A small image VQ-VAE, trained from scratch: encoder depths [3, 3, 3], decoder widths [64, 128, 192].
Rows from block 8 of the encoder, named by matrix and row number. Rows with one number belong to one channel. Each number is 500 + 50 x the weight over its row's rms, rounded and kept within 0 to 999. All counts start at 0. Numbers have three digits each. After the name is the row's rms in percent of the matrix's.
# convs1: first pointwise conv (encoder.blocks.8.convs.1.weight, 288x288x1x1), inputs 96-191
# convs3: second pointwise conv (encoder.blocks.8.convs.3.weight, 288x288x1x1, transposed), outputs 96-191
convs1.138 103:499536501445565467559431511516496489493479470486580493508394594499433500528579585473540514475475542510493620497455476584538504624480460531478591407564509550534471508482498531477475559431475484543489466523422482585509539593551477537542533532517550541563504491390481408545429435382563471434
convs3.138 109:464521470516557545499602487506495474434504444536435462494544457492484498495485491514494480511537524487473567560517413536531511571542412546494529472510498438455453533485389469517469516436423465520385451457432501487467467456466455487408583469450458516481612531484534538514505418541454511587
convs1.139 093:468512544531443453525530577597465519502470535526474477487453460534522532491492485462532495464447461567425422455472466546457434398545507407547553513515372589568548536508561557438462502524542526437583441547450514517428485458460504471530516458523506482560521478448349468530421468398367486464
convs3.139 107:551639427493438491593553583427371417407445534470425426508545496507527498495521532528540526397515515446465432494430544507550495522507516510458515488469575518422561508523508530472493473474485512493493495512498489545485443443493458453567465565519476512439563586505467486467449550508570461412
convs1.140 097:493567501554561545527518511358447460414490508470625584525492659516473475431510423492470508514517550360497477480480575582544540456509490464427507465445528496631559501524535507451448540445535467562440501502488461448481479385536500492524496519461528511576556474540566443489547428449512604502
convs3.140 098:494541441499473484472461413461524471442580470447488545494479526547470533504494448515423571530523511492607519515411437527451395432489448418454427589498490484535551470502409582516467577415500348579438498525580517437520364470471501501535563536445512487538599476451500438518488504558486529430
convs1.141 104:533549484445445640546497452478596561556448440485537560422437392441375455458465570587580499468574535577523521562497511496512471499518400557460507506484438499481438506517570481464521568446496502504510477559474514568415491453479502496489508443474411483509534533502432549498557432384486463368
convs3.141 109:501565498582575516443506506506546487511540569529529513559472549486516497498500519481454577462421460406474459490476561456489486467482461526521512487548501570488546582529461547481509448480554520505571503480547491458572438492524515506476538599530472433544626619571440501540605548465487609510
convs1.142 090:542546536402529523489512522472502556542496503558519550554554543535438475480450547468600463463568454466513541560459422494531486460501355529479537446553526361585514507485519564518566634578515531498505497412560546463588577526547496512514502523524498539532456428456449422464498470533442463461
convs3.142 096:497515447438547457438487453503528474567525532538475448473491482519516484455503514410404472463485451549475508525518604660418539597494461475447476429523426493575599462507494545499445472575459474641638567504566624574504562569536504590524516546487410565511486429478600576580558525584598527448
convs1.143 107:482453501527518457583487463469482554534444550476485581470465594465404522513420412581504502556572465590463527423505414528521531563558502486506506442385494524613470496518613637507513574513425502424475423488528545516669524447495497472536527525467494505452521534496505467486525517533523435486
convs3.143 105:521601550517532501492495491542454510509572583388505480484484450480485506488447509537542456459516483515561616545476510546528475529528520527494474509508570463579606506528454448448516450480472539526546581514447559599565593485580464500608537482477508543510489480465474542489457483510453500510
convs1.144 106:514499495526556491500461541489531487479539430448454577423526453549405390451574510484443500403463510506510429398539482632484496714533484381386487566405486542407484496506436491471479555531497435549524525441535475475511440438459514569526517497462525487469510606405453580512387487440486514406
convs3.144 104:508487474454479549516547478505456505491510524507553591545485492522506537498455592575446584541559427582575495547544497404607538419489460385568552459441453464463499607501501433514526551516445597370467512481485519505465515584488531466368401470497489533520501353583519472504496489459489535458
convs1.145 107:501617472589560485441482542461473473461528571510495508577520546552446378513515417538519485403519388515447521538448510452438488400523437476572422571470584487474525497507533555410464530490515559468618463501564461510644494532460456483408484500405714533530511501448505586517508530492476483502
convs3.145 106:442520494585491476444492527552547480524464543494434511451445449471449557493544422519401534513499480512494486475461505431496484556472591557445499453589527442496485472455521399571416478500471511546462540436503471540503465505499480473478524613496483409475521432594493449548415484471443507482
convs1.146 090:496550508479500458548546500633449484499544493396520496575551462524454507550482525402525515403491529525573562524489515479523463523409539495459496472529429495578503531503575560613400499511455516409484517442532484460460460462445517511477525458442580576435457512472490468517427609422578405512
convs3.146 091:473506525484508470506450498521409529529484554518485590482564511517464519489512519523573400571533428559546517469511492527465465506478552502523415571437406376407496543403506345450515366510401549494485540425482486411440493533501464427488486394445372424577499512597507500528500442545529469457
convs1.147 101:481446547479409441524452514552584495456461461525470491442519595421512563488528501533471499516492450401500546628486552443404441501440465547616505383522504493517517527526519495560459518490557522602439468447531420505481476530516489494552508508496565494487518489457573570508477463515510475567
convs3.147 113:407478543445481507457470544488424531449452564504464430498476502504382430533508472491566437474417542590493525448491580562513473461462612525455547502610497528627434473559379532509573615444556476622427460535481423576551513512490533474453596483434465488668497529469549563473463494532557578453
convs1.148 095:588481474559520498455436369514507545556489484390551511504508501555537463510479537467473506505514478560371499422446451571497540496483509428473640557499575566535513488532555527462526600427451548492474556481518441458502528535509475468505392496492539540490497422463577449574490514529421495482
convs3.148 106:400500555508430471467531478475424460428531540437423446506498505478508546529536460523647562534557615443456430556502522501462409559503462502464433525394502500466549503547481544527484507525546581496488432494497510518456474499559472495537486364448479523489512478479532506540497476508450482498
convs1.149 110:534478478522541550490402525534554475596538429444453479485623419446454509509457524464483507555563527523535524569464492488453425450504497437518541488485442485429496514482525488492467500484515480456563495446532466512589519537502523468494662575461562491396471563402445462442479446500464558514
convs3.149 106:489425479523575529531479488607466556451486556475491468532497441532516500472444506586405534471477637452389588543481475557501532361499463543471501455379483494343432446501526448515509513518458389533465565485476515488547538524459473465431523416469531411454524431404449490464498463576472563515
convs1.150 100:524545491533518482644545474522441513469454530515556462576415468407442573505513496553503491444411512479470521481471497492462474584518503457505578476427470512578504494485489481541607430478523479516495448516584451461449532539384544481487447595547486485472517481492527704490545604559527494420
convs3.150 105:502546548494488500520472533556484547637490528449439528515491441482528522534507402508419480538413343463483518369518520406436496508484493456528447545509497489645542404453542506559513530479489584604482469509489515563524569412515480543529551799533547503581522446505468445519473482420527459423
convs1.151 105:468551480447412402518502611456529543401548611468495471522514531489515566553502420561473528500511501528506563481459533335471472494518532557439528563498503448561448521485435424505469432501509520528527490499501474450525541585539558520470435437540479479503471386563497518467424446597442480514
convs3.151 106:488530503440407531478466531510491511490475447560546465411549579482393494414461447416492400583495521516423459574523451502467498468447453559481449468523519442486631486560573468498470426518500559503503493488544412524447544410420534509561560501523562568499575512485496452470514494610475551469
convs1.152 095:605462431390517471470595495544454499531571520439495558457531523437474503538441472527539517502560515621492473505480486422523509589521595506468464485475528489513569524511532505554502591531496550519516544457424551456506571441551440612509447513521528479507465433531504527550419529598459438508
convs3.152 095:484542438513433395498391456527517484516481419485510528486508480420572449442485503495341561501487494488522479471467512551614503481475546504464387530478415446417467482407415362467488437522453521416394419460453439519459503476416441421533449489379494453455366424556434530453477480556557453416
convs1.153 103:514605504485481491517382577575501598476518493502516501496444492515472507490573504526483450418583544412493572450494474542424567489442509530466633560525536528471457479488545537450615440467453479477531484530556512609497545500526520546526526502426482501478512504383549539461470471474460544533
convs3.153 099:499481491503515522524520450468538520497568491518471584532456571438494487490514526502456520548523405559392392577453480563501495442498532525367434483425458524440523479457655539533500434535570548587486464438487528523565505505545523518482509524595504368463539525504444583547549536542542393514
convs1.154 076:567494441506541490473487546555487460447463457519572539527464462520433448474513409520470519407456501494540457481439421459498454474628517464429475489513537531468570473469507627554438460428453447500489500562521482457521451427568440506505499423456489535581479601488536468476520438513489557471
convs3.154 076:592521572464502514517464521502560429503464452481470509427528481488520482533581535533515513478486443435517421550517452449525392521497551535483473499364379319507414476411395390545492550508550474452391488360437502509548530392500410505529513554542293515564485547490488493484516555527544541509
convs1.155 106:416535540521497591493518484493490441411491554536453529404501609513448509472517563513461495354573485527565481419481463603496521495484523547522476601520493414481584502472500569497467505505493408503498518541450492464527596440472502492461434452474361484496505541440524462579449504487482524439
convs3.155 100:435505411428506467469420415542515439483499520486486527482480485498467460524534494495514494457536420579458521464465469467548532440497523442482561541440373417505455509488459369523515510524515568440485432430469457572439549514535500544518507475461423440368606395519493355560483526403522524538
convs1.156 098:464521574474510516628489504574475504444662503522435451539507517528553601502480532502429527491450466531485471405479569465533549463571484457317502567474486526443378469513534455488389413611578496531578465521443501551476487554470503501480411466445471436547524517519428526459533514461461442429
convs3.156 100:456475439427478409494478527520516505359481437525480547583490515512439463548494460466532479427538469539394500618484555482550471506461524458436523453436448499467462516439479529447500413472519378487469402591495490464493312421543501561530512428455487467559537506449489427473508514471489571545
convs1.157 096:481477483498434554505502394459458528440417577491568546560467587523509391493528476553471519410538558462472448509436638562521541497460503433478444488522542573550640501523587514504458524468524388449475536567503480469520568562466451507522540521399529550447550440541491437622493489525470472424
convs3.157 097:514455519504466542553546464572614514454471512488408548395522593471539473479556509566452475504499523446576543493567484524618459437479487485461517515467455538653621520511545552474422523537483446590513498521505582596499576461597600552610422513454498472396472523467425436538451536618557480466
convs1.158 095:471453538401495416437514534500489496513437530446476484553470518526411544508477467487506497435566491435449434476470582467545529612470573484492479468448534485586451500507555592582548475443524465465485497556419533350503549419534446466469494413530514504513455507509515497528542443583446414452
convs3.158 098:544570535504564454502520403564549466420549417380469392477485569472600423433468560478500438518467439537420475531441483566541523549468502489479523570542572680516538572614530564464551581462533546537594542582500459497503473588530594584452460412480601478510437492472421491507471441395464479504
convs1.159 086:585485390534503500473477585511497501520469526410500514470458477469525510521396382510421520288521481522445540419353462514507481534486390634488464511587546458499536515485511532433459476444494473529422472585554472390524440488494505617501470578456508555509533455413532526575507517476435523489
convs3.159 089:424535382435491504487500387547543442497509508620474483534520401480450501481513455530568578519509528523482412580527515481501510484487516482514471467483353322446438474504443469549510494507485504473558477382508314573478569437486528459425526524508439546555499505480515521513532565519528487506
convs1.160 108:473460490563523608563532485481521472552442611483539522471497423448424567536612539493438451478546629565477648505511571467561493394413476486461564537521509476441505505525496627445583545442442515488516497381461529577485508520544496486435505512482375436494493536432535549468560518494496464478
convs3.160 115:568431532465441570502457545445460544489497464473428518576550499461608467489524463520501544513438495486540417408609527523451580483445532461516461533518531443428495551509519434515508417527539425449444420456417443501500478583549386521591447539543567455398509478492455486441485616435526471521
convs1.161 104:597609471482456540574462499512427519409478412471475528544501512537453555514487572498472488477525534450557550688467508488501481536505479599475544470445527438518571539485555513454609514412495467542449512487513568510507513454562449586506511564531526483457495586500564431481513381536488498584
convs3.161 116:566510540474529480489570563501483470466450460607504482516501486492465498396415465439538470458570478437493465496423537516470505428475479572472584521434554519487590472444511491516539545512532535532452518559463484587396566529444489490482471590518424578446443548449423439557477583657539512421
convs1.162 079:534481555564483549467547507430439491468453528538561527578490597516580454528463499483542501442523495449447479482476493488415570612491491587489505457546565548598527511513522506607543497470476513452415570534471519455518566514474556443507459508423450534539491465506547522441607423505482436514
convs3.162 086:562412533457488483474480506459435537487488502475543567454450567511451490522445458575505578536528440506443477512498368476514500456583442475568541530531414428441457499568475515471532506602399533562497470464489410575473500468500512478451523626456550497497518440572490521445509530458461517417
convs1.163 102:493507568522568515531427526499479542454583447453462447435588571638512468501529504542445492421475460467527448416441501682648532361415409379490505449479511475435489466483516460473510464538494516394585491543559481461496473535513540503434468478468461520514465490478511462526471440464518474447
convs3.163 105:523474451550487549504495579489509571478486557524486513535506540554538507523532518432520520556525495547608522513562523542604594403518519522535464416462520472483484543473546516501503561431441444419473525478523464463495575530387489476492447533499531390422474536549542518494485495527486495623
convs1.164 107:460375483444576581451462524573525439579491451469430561477430534413508529469532482529498507501561533496474615521502518532491477696556550516473606534539508530522539544513524454530524692500518514459491471512501558508545571468492457510464542543465435466548478366447358464533489485424480465460
convs3.164 104:497376426537460440583554464632465501491508565511524526517466504506455543519489454467594428505514480458598511559482446350552460500516524532491506435517486499467444524510597460398396385506572514527570449546478454542463478502511460496477383529516577437472553503466496582526508508581478527512
convs1.165 109:489480468502399389516492450450539464452521518463382452526477409452544417556485523483489509444513458439552506561451527576478492557514411512500443444514399558408639494496437507490516464634500477507508528546491501432507461469499512566496552592469488468559525391539407523629526453433538436453
convs3.165 104:519492539520442465468433532419436507443458587602512486512567554474498466460494419493585501483452416469540498504543558514441454480493556484504487608492486553543546440556512592496484526592538429500566462488499537554529443452504580529555559525505570502537461472576542493480474517407506532476
convs1.166 098:509425435617455594607421465499558444450530470517472448504571527454466492493478449390555485487396514550502448425487510535457547396512435573464534453455443509451522501526506543574506454494533534425496536564565463582403510423481497551529479566606478550540495568461530536462551505561581608515
convs3.166 098:497442455506557448423402508435468454435483493523510488431458463448416531384492462482520543499613546392563429454468452480437436471499453444584467494494514455499461532477440506437587514437494516481526474538452431479465458557497511527590441585579484482494475530503536538528500612526540575549
convs1.167 106:486448541482485451545539383498499576432534523525509537549521442363572478495449513528496493467542446455529501449485505554359556462459487494498508538568524460392543497521395527492523502452454514551496492487465489498496503515419514474383449564466490536490526505376550543431428412512482521465
convs3.167 105:525578526587439523528468451552482497482513563489510443442499555506517547496478552553570472542531460492538505511455515477464537459491521463459459455505477550555510569506407476501568615515493492509521538487448495497555528529544606488442470459491482461579512545593506503477538446491456468546
convs1.168 102:539487553510507497519510301437466540448443489441417494538621428447514471471491503477531497450550555451516518515461454526402574485482541496509436486525446537496501497474553500531479461426521504446603521581426500518446418461428505412427462492466448538461472528546531483591525595477499607426
convs3.168 108:536468519511473527470437556501461535473508503468496383498486494533520485560524500407627436506442449486562559427444579351514411503526451514458502502524461508542452484442548472447543592519559554523502532539553501501456457552496488513493477496447475451533516498541517454507573523446568463582
convs1.169 103:560419598408489431449486462483532551586415436508494502543452403460447454459502535397557522440490449503439511494470541594358487500516412497541518530485540473486523503484456572597455489454415404485497550559563530558567572537509482460481513466471467471377462530449452461487505450525485428441
convs3.169 103:499562550463470491568501519521492508559520545444465541518472448452408513449532525514602595459438575487456604552476426455479507500493510462464468501545612646571502479531524524465574480478461539546508453707467533403495432518544561573467472452426605516509492561583536434482442565612505577458
convs1.170 101:567499506513431434520503461539531440528432567514473562545514429467595580347463602574457500555504460477334525475480530403520534445406497497594451508397534505575451494505444522477475541474520512567449508420552452487611486536506531608600532404442544551505524441551468416490483415441506474479
convs3.170 091:643353439425448556465545568535487481377479478541534574570521552462526484417501493561531430541512414531512338458520554448492464505483514334474527563405418521402442507399487524549551431497491474459480484502473517394502348455454585434473549517449432439466505515512510488564567494517476500408
convs1.171 099:574546453493522463475512529595523489471474543465567502461397595527414578410479504476447520193455514500467491487416521477463569568476490526579506482441534458430446502466514610576487524515499450462537484553516490408486502459557495452577440530546455514652514486501456482515465515566529529455
convs3.171 090:490531421623522462571480562473435529434497499523418445446434552528523550581521515468441468471500638395573463451479438566479570520518478507533486471521414452466441594504457409500503615437478478392500446510604462601401675481544412485521483492459496491560454588510455521435476486561485514506
convs1.172 091:589516536506401558500565438552531508487483521508497493436571511564566453429501463538479447450492501491536479508430488431520530375556604581495594484409477581411511487492506483418439561640462524527445517522560538434424462519539490461482493522497507550549470548510429535535483460502534464447
convs3.172 093:504483462456538545467520552526427515458521440495590482465471425505521554478480553530439499603526475503543517455455485530598512492477517471617453489499499577499541661509468482577527418541477483602512512492506449617444412507492541460599510553533507458578453465398519468503431440554568527426
convs1.173 101:463473469531542477495576521559515529531512509473497576573517486561505442404570491484472514460647497553458532585436578511556509540415447548493399545549442479549554518478520458468507420502446510554434462505507498470480414431577552442511541469504472470547499485544516486470541500505541484467
convs3.173 089:488344470496514526411510472500457528420511445535483496542508530479447482452472529449544464462567483464527418404495509572528498418510514479444526502462539364463395542604576427546424382394473577606448448408460492466419491430491474469393531463392505562374521451539578419444531438512465513529
convs1.174 101:435402606479502516485458476445581411616528561516485481548672470475608557499507502570468481420434503527469508536511547510435547328505563521488451519490480548474408501471491465383557454470453563502489468493495501572550451483524522494508535470456548483421481425466507483502571485551533503559
convs3.174 094:512541445537422518502479544601488474575421551498496485550471421491488556565525505580530419560506499520510406461597541520540530432495487492457573516565431599612531566446481526588531540614470630570558561548577480598436603568567461477522508407539509593511517504526538501421529495583497506501
convs1.175 102:426481500521379414511460490477417569495555467442488497517507592441537549450509475568479483418494472562528474445478530439554514402499470530529440464621477502526523503507501508550490497459476499577552495469563462472506493526547503518456473475460552527549474447585393439506542514539470461544
convs3.175 102:489506490548479516524472499488498467417504563604527508514521452466496485472540486532483558491481493564411531387573567573375418572513545369441496524438546564527546528510413478486538541501433410480408542546486475479508414590530550532547399508488446454519554398469411528515455556548450543486
convs1.176 104:532529539502398464508520499517540443501505527458559617533473634435574566448479532432524495389515427540501464565498501494424557483449551533600508532554498400531505518499502625450418498552569497509501503498518432541458460531446488521522483467453537470393490480456517476460604522553506526541
convs3.176 108:519480515490560471454430527445499494449497484641503542488513539527426503468474481509518391421447534382523441406520456557552529468516489486586444438528529461550471473504453529458547471447457397378487509503479550423517380477491531503477496520497453440523449470543606548514533495475461544453
convs1.177 099:441513534601497397528439530487505574499443561523561519469474533498454443436567476537591505444542548513491518451488494427490506445535521386528510608460509535500444493508459506511447456475429534561546564377561553465608580373565441522551515492421405480564501531490521463481588532526445456517
convs3.177 110:508452476457388499526496528483536506517467444424550567483430511508444466533538511533450463528583431468489457456465535470519524417458495523464477476415454526517539576522522592562572497556522414500561552532486526560549470471535493492513465424474536493446462503517522494512457437550533617520
convs1.178 094:495448499481605548507503619493524537464529526454486464524540520488494477619489563534492494458519537351359556448431555458443489541526530481547524462517460467452518513510445550519510556494440517452452484543555410476499489518570574430521424465419616512542506504460464513532540477450533502508
convs3.178 102:393418536484500533509491514540414542515441460469458538525521506484546505552529441548555485550516561509552559513476608650542515460509621475498515534445610540537553593497458466559554558506445491469439582497558516531470545612487583513449541557502540541535531544471476487477496553605473443418
convs1.179 068:536488512591531490454501406514475530462561571473487547579407431495491570426496519507507512478487556487438427456435516449480500519462503488477528480644509429458555476489548474466493449518542565436512509545542425540562516454565522502519491564509531498602621428461437445587585579513504517459
convs3.179 063:500466402469542456506488513474571549539510492418574494526529468491436512427482561449576551498469578556457529520473481448497544448528422570420616524495672466492570555513523542514527495553563484482511583568469473605500628520566432496493557500553500598437548513375540516506578524464549416540
convs1.180 107:531596513498452440603526467498489483508425517518404494466500452538428595492427488473517504550492458533559526469641471405501483554580561603475472468525485503483498532515566545476542573510584477537414506517521514527572514459537533446478501565483421507431524504550666455477473472495449523423
convs3.180 102:531457403492339512438440473538472467497477562468544495525458483473500467522527484494417466414419458456480472496554508460477488489451540397504529452563493519452469517528481497468535447434460487440417500464443402424438530355513453461494500556420398462483472545565412446447475468499474506629
convs1.181 099:554568484529491554428543494488419535411465488493457536401549523571476508492441496381548511701505461409463623538549420391505520491459435517548471465470565539542425505495513495461464453501473470476539534557580491407485519466563491536551479481540502492508479482499448452489435485375450534514
convs3.181 100:453437576499561534507494420526430515522511485536506390536528541492525483441462535480484577488486450458592520571446487517463440459461421493341585407569483547528566523510523413448560613594597564467535490506530613547492440539510504466548504595459504487513425537455486585537570478546475520521
convs1.182 097:354550533423517514430527440503450491472505492359509506556606438499548495513483479492541505523495524491445519626474543436456463416523538401509481463443502423454364497548456379537464598493561474499577532460581460365590572510517524512479494449553446534500460589467452507533484461535474432458
convs3.182 095:537461564542527603506498535518440490574487438608417499456549461500501496468493483493442511472636480420456466466501508596486477564499467557490534473556498543564570480478570443462461534487458505506562396522512416543463500526442490445503464496511483546565587566627542399531484481505502543501
convs1.183 107:500486489543542565463590478503508560455517429518422546517442344523517459533518498465523505607465486551484408475605563497537508501483495369546533478488515487459500481482523405490460492533542524486492497386485497475435457427429506553546522603492376459503458511549504471490518565521520503461
convs3.183 106:490463512455490483568515449496525534481478487550506370522540534504556504489479580481540478561552509557512522520444540523448510586485551620571598434550495506494502483458482518547410541473569530560506509533563528516456448516499502468609463572569460511454420501511445537566608555575447525509
convs1.184 098:503495465594502419469573542439498503567500464502591480422491459525482519465524446463525513547403536426477498536519421516506565479450567470543534491524458550504541494504507505509535516494452504541484464531437440515396521486541455569524457535590522536458525514491459383495537556511528497459
convs3.184 096:503484601575515469570550572532554464431506453511558551519477505550555563476532634574563442474545475524550498498471516524458471465541609523516468596500464507475510450509406614574548550493539510412579509527456514474447530501521480456410573501443448516555463484554481470487498515542521484531
convs1.185 093:458496486595520465480478524489513513504561524491520538461420565549399455511562542567516497571538520559360536565440485515568553484520505507552462491482533529441475514502497514401557503512469457512473513570518485422450472445539477464499520445483552478428479562483450418426568494410519475554
convs3.185 094:460480523479481546448510461460547428537510493466444481487502388489543469552512512563396516445480507525492517537491428540547466481452592602467398591521545483378489488482470526598467484517464541479478538525348471499504493513475441528494378449461466525556537392516547518542428468522452441402
convs1.186 095:489490547496525492519502486519475466488508514506476534478497472457497541561492481567457503583520647481504477568796515576530507441459531423428473476412510478442490498472493453457545461578546477578506483479472497392498534451490477463526495580484561531481468493469455577499421602465609578442
convs3.186 090:433402463569505469514459472477521521496472567466438546471501481470567465484521509450560520505506456506449573548575459534446525407464496486469476520456510471475384534524580473410466457375462493513494433512490446501506414500464498501481451512501527584521516427502456574513490578630466455379
convs1.187 094:497529526472470508544483464432534556478466436519466543448459464439545411604552497447486510630442484572526518473535467485550454447620520416578490373539532542516487510499495606440492487503515478426571518433493471567512444528459459482501545442425529527431512383583490478536499508471466526502
convs3.187 102:434398523419491573468425484550499511469508431559518489532463553461555443497446455488467491594430589428505466388450457532459583489494457388455524580450502556493502483486583475469588519475490509383442593495524368480516546514475509496459432539429365482473446467519547370447525527535491446553
convs1.188 106:491445481495491425481407501451530558503437512533527461437509441471444465515469493534507484516590520499501500575493519459507454461591525612632514534515470497497573545502467505424523445492594477521509429515449528654404522523479492570541471470544425475530507483405524536470446435530498499451
convs3.188 104:470460413482557478461458550499488458530463479520467523521545473515472432500527483454564502479601473507406494431512501546500486538484512513558590549525471549562424563489685559500551554464518580451588484528566580437543561504560505522565392521567477542407414488544515414500459400558482529566
convs1.189 105:516557515447485514475512511535525496545611612588466434427531528446587570441453467444538482577552470447554482503536452520576456549485554535587420540527517410567497489499580556426581567477497501540474482566551515507499545489548505440501487593422540466532423535494487497477484467469448565599
convs3.189 103:515492438419491489522455533449495459503476494567531527448444489505557484499491498433456471434535460472430450371432501570492460467520436468395515440504517509447575481557390520381505478471498464491543483535467457583577380402403443428511453412513483490426475535577482411421516476469494471504
convs1.190 092:540592416440483533455440450435546505539528440468557605442541464493416539571470526531490501629429491429518484567557577485522554417499514529485519482380435499374525473523545412456488551504590462468518484468552515499520543506507519528580616481552557528468436518507520440521575584507540433362
convs3.190 093:470569506499505503524505526513540440413461479540449468518473578538454534525490459492517433424467446539610510439497479495550510441499418528461505455541509567475442538478496544458563464544433524545487456492499484529455574528508518431439539522575525492501564484543485458458535471549436403454
convs1.191 092:551525563545536537505510503401419499516521602450535578364481575505514510496444574489531481571538474485517551539446497419620458507548457520572552518449491426509546509518478368508548515615477514524479481500447495504497501433474473444517523455541456522479491506464542416525611433510466423433
convs3.191 096:538525536528529518508467544520603470448474445499523411458418513501539499485434488461499464493434510492502513480542496441392471492466482527508510500468586535545542462510413501464422467398444530464540488512482523453405396471519505573385488454456420574501490476463461527455509440615468536516
convs1.192 104:484393406547429505465534440492530566554505578419414503533489522520455566413543524549546505512583494509451570483438505560554484491482471550519448474569471527531502499510514459450591481463493478524500569503479551488516553511512557478429472532448456519572495589518546525522479428393543520533
convs3.192 101:620599622547520426447530583485466506573514527490455557595561529519584536517504416458568535535520567577526594514501494461512486416558538454449405557557415616492438485553538446454458537445491501513531454503508532580481470447421527446525507495459544423530410517540508482519489475470471522528
convs1.193 109:443518396453618538533554543581457496471560543534552513453445426534580492477480546414570495555404472540461560472469518413591550471440467600479575488454470503499496487500461456444547442504470450495525468494558570474512557537483493421562459547560539516507510427504489573514567435564491548499
convs3.193 111:417432381472507579539537452431480528527558440546461525489507531485428494510488490463505475497525440530442487450447483504471409535504478566523501490494525520533555470421460523497482485537562547499479523525445554480442507473525524470524485668497531543452608550479586426433544527463484504507
convs1.194 101:615467576498522472498463548512581528503492500524445522468515465473461492462443556473460492564560440529529519442424482504476492537512482471484501540488539409540460491518467473487465464542513460559527473435490522451449423549529474553571513536574506508527546483581424486434517501485542478451
convs3.194 107:467431475592534464471541483576547468521548496556547585561538448499517542560527531522530515545461483477508571518487518620471549434527489485414499546651536504610425522506504508430544507457582477499545537563478566524593428530544528547562480486508526583543513426557519463496473514523439453377
convs1.195 103:515465490499502522497521556521465515437487495465409529541485454437452586455477482560487535652454443451467590498569545480463494427497425487519526460528538495496427470482450493529486512543574482508442430499505491574450502551496537472472418555544517496431453565641521497508498532498491477521
convs3.195 098:578537458454420509488524549522496580583531518503488575511409424498511478439448515440474502491541483526471577462472528500472580499491498546411478535544587468541600568460470462528558467492400446476482533604552504493574575552565455502457615492472543579616608477499505608535476471509447570511
convs1.196 098:474518581484498569466495460421508509435506532501534510467537484507488496438444402556468478560511506448530472457499505503527597479444481480465494504469472474468548531507515545586429474481526516447490557519452661461532598403559521495495480473485438466529527517492487484494593492543478468473
convs3.196 094:462463477443610477468480518429580474547478421573512464491497482553455519534542424447505420587545451516467526510471523476586462461536555494574367490528588702488530543538551555401555551460549471493530550592460478491512561598579603553632525481497689467419507455547516488533518409588533520550
convs1.197 099:517591501436464471444416436430472526571511448396481514506504536462533467568525450400464513564342457505468427631544478552561458540460433516593503517578522475419509471488502484451524506591560475576452480395531513496507420515473472472414506499445591498464455618443497541499486505549618518544
convs3.197 092:457492476488486446486442496436512496466496494514492528513589571514505532473506496524495527582435422522463391419538491395466422442515424557519470504474473470524467556520510528477563444485473523458495475529571492583472381438528556451551437445547533532518501533422422501513518458504504498545
convs1.198 113:472588499512547543422627507467566438515495526464605491552503539494409537432456511550499519577584558446512425552562501362474516533481536410482520392587576509610550532492445486488408549660386494455510508491493477496505536447538504468441605534464616502463530512443509464537446393594538385450
convs3.198 104:552443487511491590470478470518541432485521513460443453462438531504469519494515532472526489397651478483475350529519408475576505496497472475510533554569514455533494495450594469514560477495549567511578557538571591523648588493449485458485520461511556689542492530486453413505464490520509495542
convs1.199 102:505504487524532486505546528554481573408478476511583516546501472473539514594458502599459509493385509449508417535473522537522502564626545540535441537323494489514509490483534459477357562444411498517490400519503544466504482562417500505434559446527463543517510492552469460425479464493485480512
convs3.199 091:498648493431525425435475491471532513551509522520435479482510433533513484589521512473384461368448551533513582459480494487565507431453476514456424388395455522465498510542520565568477543442556383562643546561409533582578500450500503574534522378457488450494520536437536553476471489547461422402
convs1.200 097:441507577496530658487483608485521571455437563491531533473421613548603569436602513529481519497528481589545367522491525508512521469439516407525532423548480503555462476527483511469487431578561450418562507424454501542505498541535449440452568461527526574462589415513524526507498466438468459437
convs3.200 107:445480497579458560526466497506474498388509504456559481507417471489585479484477541477398396522486357444480503397456486549442542430510426536544523491387509463491468451475490447553521524415470447448453398459528519427397470501515456482414535517465454485413485555580511463509503482452456607467
convs1.201 102:569498517508466512464495549497502408457406546440539497498449421463451505518497470429541512528498556431541492639516562449578478449449499441492583574540536577491365476513523553513605542534421502508501525493479566495537457501521511550538585463501544598527511478587453505520514511575447516467
convs3.201 104:448424474458476564437428532526483475458454498541472544492528460460491428451469546482555478453622534535557485387544518416554452425442463326447443509537468506489461582492580461500501474522570573542559489489487407480487467556433515539485404503508471529446495503474394359498461591652448525498
convs1.202 095:564513506469471476430500450532596494557536435485604526508527512486535431482483592508585528587524363485469471573609485572514436533466470369490526443506501510569493520514480476556556389513500557484506426510520543482480498536516529476517503577535502394527500442463463488461463437596459443393
convs3.202 108:490518501476486437591519488558432555586493612456499459518527483503489519537461487584494583460550444515502471486483566556537568473474469571522596592608560499543531516439508675577606569613466674476438576506458554425507493485528472479593474554382482532463504558381525504409479615583550441489
convs1.203 105:484626477443502430465522424549500484587456548453501485529395511553521489462541472566498527558454543420589480419591575472590589595507456516643531455483551446454477488483507526544460488520526461504421493536563449552454501465489543508406486553527476499457495439529468485423419526391492504476
convs3.203 100:452460468432449526547581476376553518533475533480460435455508536512472529516516473455533527553461464469457491489397503492457429427496437435459532556528495480476452548512549427427523457425390453496444464427511492505515503537440537444499503453515495485518514548461504409437534569533564429452
convs1.204 100:475453460477508510482447382516472522519548520530555467552492506535596531543514545457491506542586578456483616551540503510537521522515545538535581515446477524499444499510442463467483403532470512497476458460575399422458500495498516485404541479468511606492503437475505488484570515495559501478
convs3.204 110:501522451506407521513478427518502447508515523480520439553489521496589523454513566556409466532487457465449488524399506548479514447534594403441438507441496584483479570504464461526553562434451500478535545457549462429512527496483562479531617587575537482539553469591488447497597531507473606560
convs1.205 097:526527471412579462456549440425523516548544564563489482492605585481553472485546616542375514620540457551477432593582533540515527507462441474503469434507461552542575516492511508429490513542451497571562486493555516496541425473566481473549568532362576464503562545492524580531519454498460473479
convs3.205 101:593553538532591551503481634531567520493529526491519527480438477505516477509469555551617485479421498506534601515487493479554509553512607498470472523566507469525507460469507505529505464595494508576516528539575600448575513453533516494477490518497464426604532565463407546560500482530549471433